config.yaml
n_mels: 40
input: "mfcc"
tokenizer: "char"
encoder_activation: "silu"
encoder_stem: "single"
text_encoder_mlp_ratio: 4
text_encoder_qk_norm: true
text_encoder_parallel_block: false
one_sided: false
batch_size: 256
epochs: 48.5
decay_fraction: 0.2
final_lr_fraction: 0
warmup_steps: 740
weight_decay: 0.1
Rows from block 3 of the audio encoder, named by matrix and row number. Each number is 128 + 24 x the weight over its row's rms, rounded and kept within 0 to 255. All counts start at 0. Numbers have three digits each. After the name is the row's rms in percent of the matrix's.
# mid00: scale 1 width-5 conv, dilation 2 (encoder.blocks.3.mid.0.0.weight, 32x32x5), inputs 0-15, a 5 kernel for each
mid00.0 100:114104162094106107174126090119112152153095134169121144100117115107161117136159122136101136151156123110100127111115119117106179146102097145128144080117101113129110129147109095134157168161130095122105157124080208170122091068203094096156145168
mid00.1 099:106124086128198148126108144131142134133161099143115127122139114109129111136118150148080112105108148109095157113138173162131109155118119126132137090107142085168140137127096134116143146117116153116112123104173165128095140104121174070162091165
mid00.2 085:134115143115147114124137086113141145141128108152108109181138158165135175127115117158081112132104150132119188189137171161126117144155088107107107109115106149139129118142116112128096100090145167123156074134139108114116139106137130113133153123
mid00.3 107:148145110109124172099110108152101130105159135097138184137105143120129187126107144183104078139076152097134154128104128148101131122155163130112122148113080089162101117088133177147122123126099104118138113139123139152111159120135114170127116156
mid00.4 112:089124153142109138133105162116157128079099150103122139132170141095124129126093151105169110125073132141100161108145138112126093129174134136114112135151162185095117132097144121127125101132103121121101150133192121129123062124165122131126142122
mid00.5 105:157151141092122131122136115116115129138141113141162107137102129139148130103098184130106096107126110154105094114163142116091127083184127113100121155104123105095129196136111118132124173101124141136138108156136119126137143090098155159097108106
mid00.6 089:125164132175148131169112123096130107138153165113102079098124126160101152103141105133083123141138183092098111131127139136168138128158133131108142087112143132098099151142162138110089112094116137095096118119169145086152135151106109099107099150
mid00.7 103:069112192092139150186115149079112142141083129140113122124122119165170092137143109131143152160117118165126113133099179096104101136129113131117132128154115172118096117113169113096119143107107131113102126116130179130136133108149148106168140117
mid00.8 105:172141070098160102095140134156126128092139111134143115127110116148115148121081078163129145141111125124132144078180135100108113121146146134110121135146112082152134146154079063141116108115121102125119085191120127162104142131099175084104160149
mid00.9 099:110161165108117117106102175170128066102154126123088118105123079097113111130148134091189119099110118144128124124136105103125097133119127106145096133112113119109148090112093155140135115104149169152121143143127151159069117132124141144140106150
mid00.10 099:158168097142085110116126146133180114148106152143115107160104139110130122131093195130091126090144126140117100099111107140121116176123104104097168104109125148175138094182109122118100115109166115137126119092131128120105117136126150136105132120
mid00.11 102:113140128170148132128145159122110147127146130097144142126091131155073095124139159114104151153137108149179166117138118135157193104101113099142109154095098168166145089111142122147102176129113144115122117129123124146107092119125157123133115149
mid00.12 091:131135121155089109137132142075074171108136126074083125141161121134106146111151104124117129137114107125155160154106126121075150180173152094136139139111137132150118095123143136136087113131090086116133153112113108116084125113102129099129114180
mid00.13 102:113104124143177119126135164166150174112123095122147108152113128156104108115160141088123081115091169136121146103137135136099131134157116113148099164109141149114129106172114107138142138107118151109157126123167119168108117102110081162164124123
mid00.14 105:129135148142100123123131136116114136167093108097110149102116091128130092146106136153095144138139079144127130104137134157101081144179110063135139119184125125081146122150138101089170147135114113140126141082111151151144112110110091137100160114
mid00.15 092:157145111113100078147146136109104122105120118152117101159133141082118103155100122137126164113079120134175121145107180100098133133113119079111118149199104126160116133162144166120126117134146124097130095143152140095115114134140133144164143125
mid00.16 102:120096099114124155123116103160134140177170138124151116164120083140145151093130132123093132118106068110170162158132145087106155097176123123134143138132119131139152092114160152123116083123140158147082126123163143147098139136146118126131122151
mid00.17 102:146154147107089163127113157120178124124109192103127156092088158167149115132128103077170171109181134136101128118091107104152157114135095132101124126132108126103177150146133093100131146136147111139099149106075164098138152139113115133113141150
mid00.18 109:101156176115132061093147141169098082145113129161118121135089138110130147160137159168096076085143149147116125093173122145104144115125165157165112104134119130116127100161153116143108098103089146149133099138124151092120140135131129134165135096
mid00.19 100:133158114111133100110158134132130164103098130132131163090160139097127129130097123140149091105118148129157128154157103138136140133130136155079115151132172150157043129121102112135143112136116106134153138150122111101138151129157165110121096098
mid00.20 102:157080132133104094144131139092118134132124128126133139113094180113135126117144142087110164112141131111109128156161109079122101161118125134158141127137118148128129150199088128130116111146154117105083122154154151132116102135133125102137164085
mid00.21 102:140105106136127125125127149140128123098110085120132140148168157098123096123150134134097123127130128143170166113126148104143140155124115101083156119192119131129098120128124154155097091132108111105143160189095102150137133103148152092136145111
mid00.22 100:128147116135134163098143134117183131102156161167121127073133135103108155107121136123093070117134141138136131131121157111153145156075175139138129148074105122141135111089107171113137104111130133135124150117135132160133125145103163156120092096
mid00.23 093:086167100100131161079112089114117092108152156110151090128151109136149168110109136121137152101136153114098115100137105131140146128082119133099135157096111111131092111124127140134147102123156149152157112118100092155067122114087108113141138137
mid00.24 101:141130153089176108123122092129151127134144113116136121144127125116109164114138134124086132115119112135203138108140091135126144145108116119106147125112129156148122151119188131083103146172153139141133093110125132150096115084130152148080123144
mid00.25 093:131112148101125172117125144102131104147118187147121142115120124125130109114105107121136105146102126148144097111150161157180136127164131176155094098101110097107147138117088119152168119113155107110081093117131183114126094134100122158110143069
mid00.26 107:111169159094114138127135101111118133132095153158095074177175102169119108118165148123104101110153127129156137129119147138162144143149098113139122141121125076136113106117136126136131148136128099130130119110116104134089168137122123095152098152
mid00.27 102:109122128123158139132161155124082171125104181132140090113177143129150111116143153098114117106129157118138124086131140146106097152135146101161140127129128168114118111154101077129166077147159144163143097104134112175120107159093125120127146150
mid00.28 099:113098129125112083124123081119138166098101118123127107126127173083127129122135124127132120171095115153158153124071077104070113106120126168169105119152140119132123165106119153128129108155117067141113095152101131137118144118105078109141110161
mid00.29 099:127091136132108161135120100096093169112142122145114147108118125126091149148135103155126147119093117111148094151116136110136128189159081130157108119118105098148130122145095122121108113170118099130138146109143151144139120133097117115126098173
mid00.30 093:144140133137103069153135138128160106092103102166103106137117120096181103074103106143057154144164158135142078158126123146105139139121147158144148088183130101107126148114102108158125125131107160171114116135123110093148100085164164130108123100
mid00.31 095:084112112153118132089124136129133136145147120117120136122101171116135154114122152119118167125166145095115114144136120135112116127107141162091101124138167148164094087101117127133156108128131151124105127110119109098109126146136134144174156107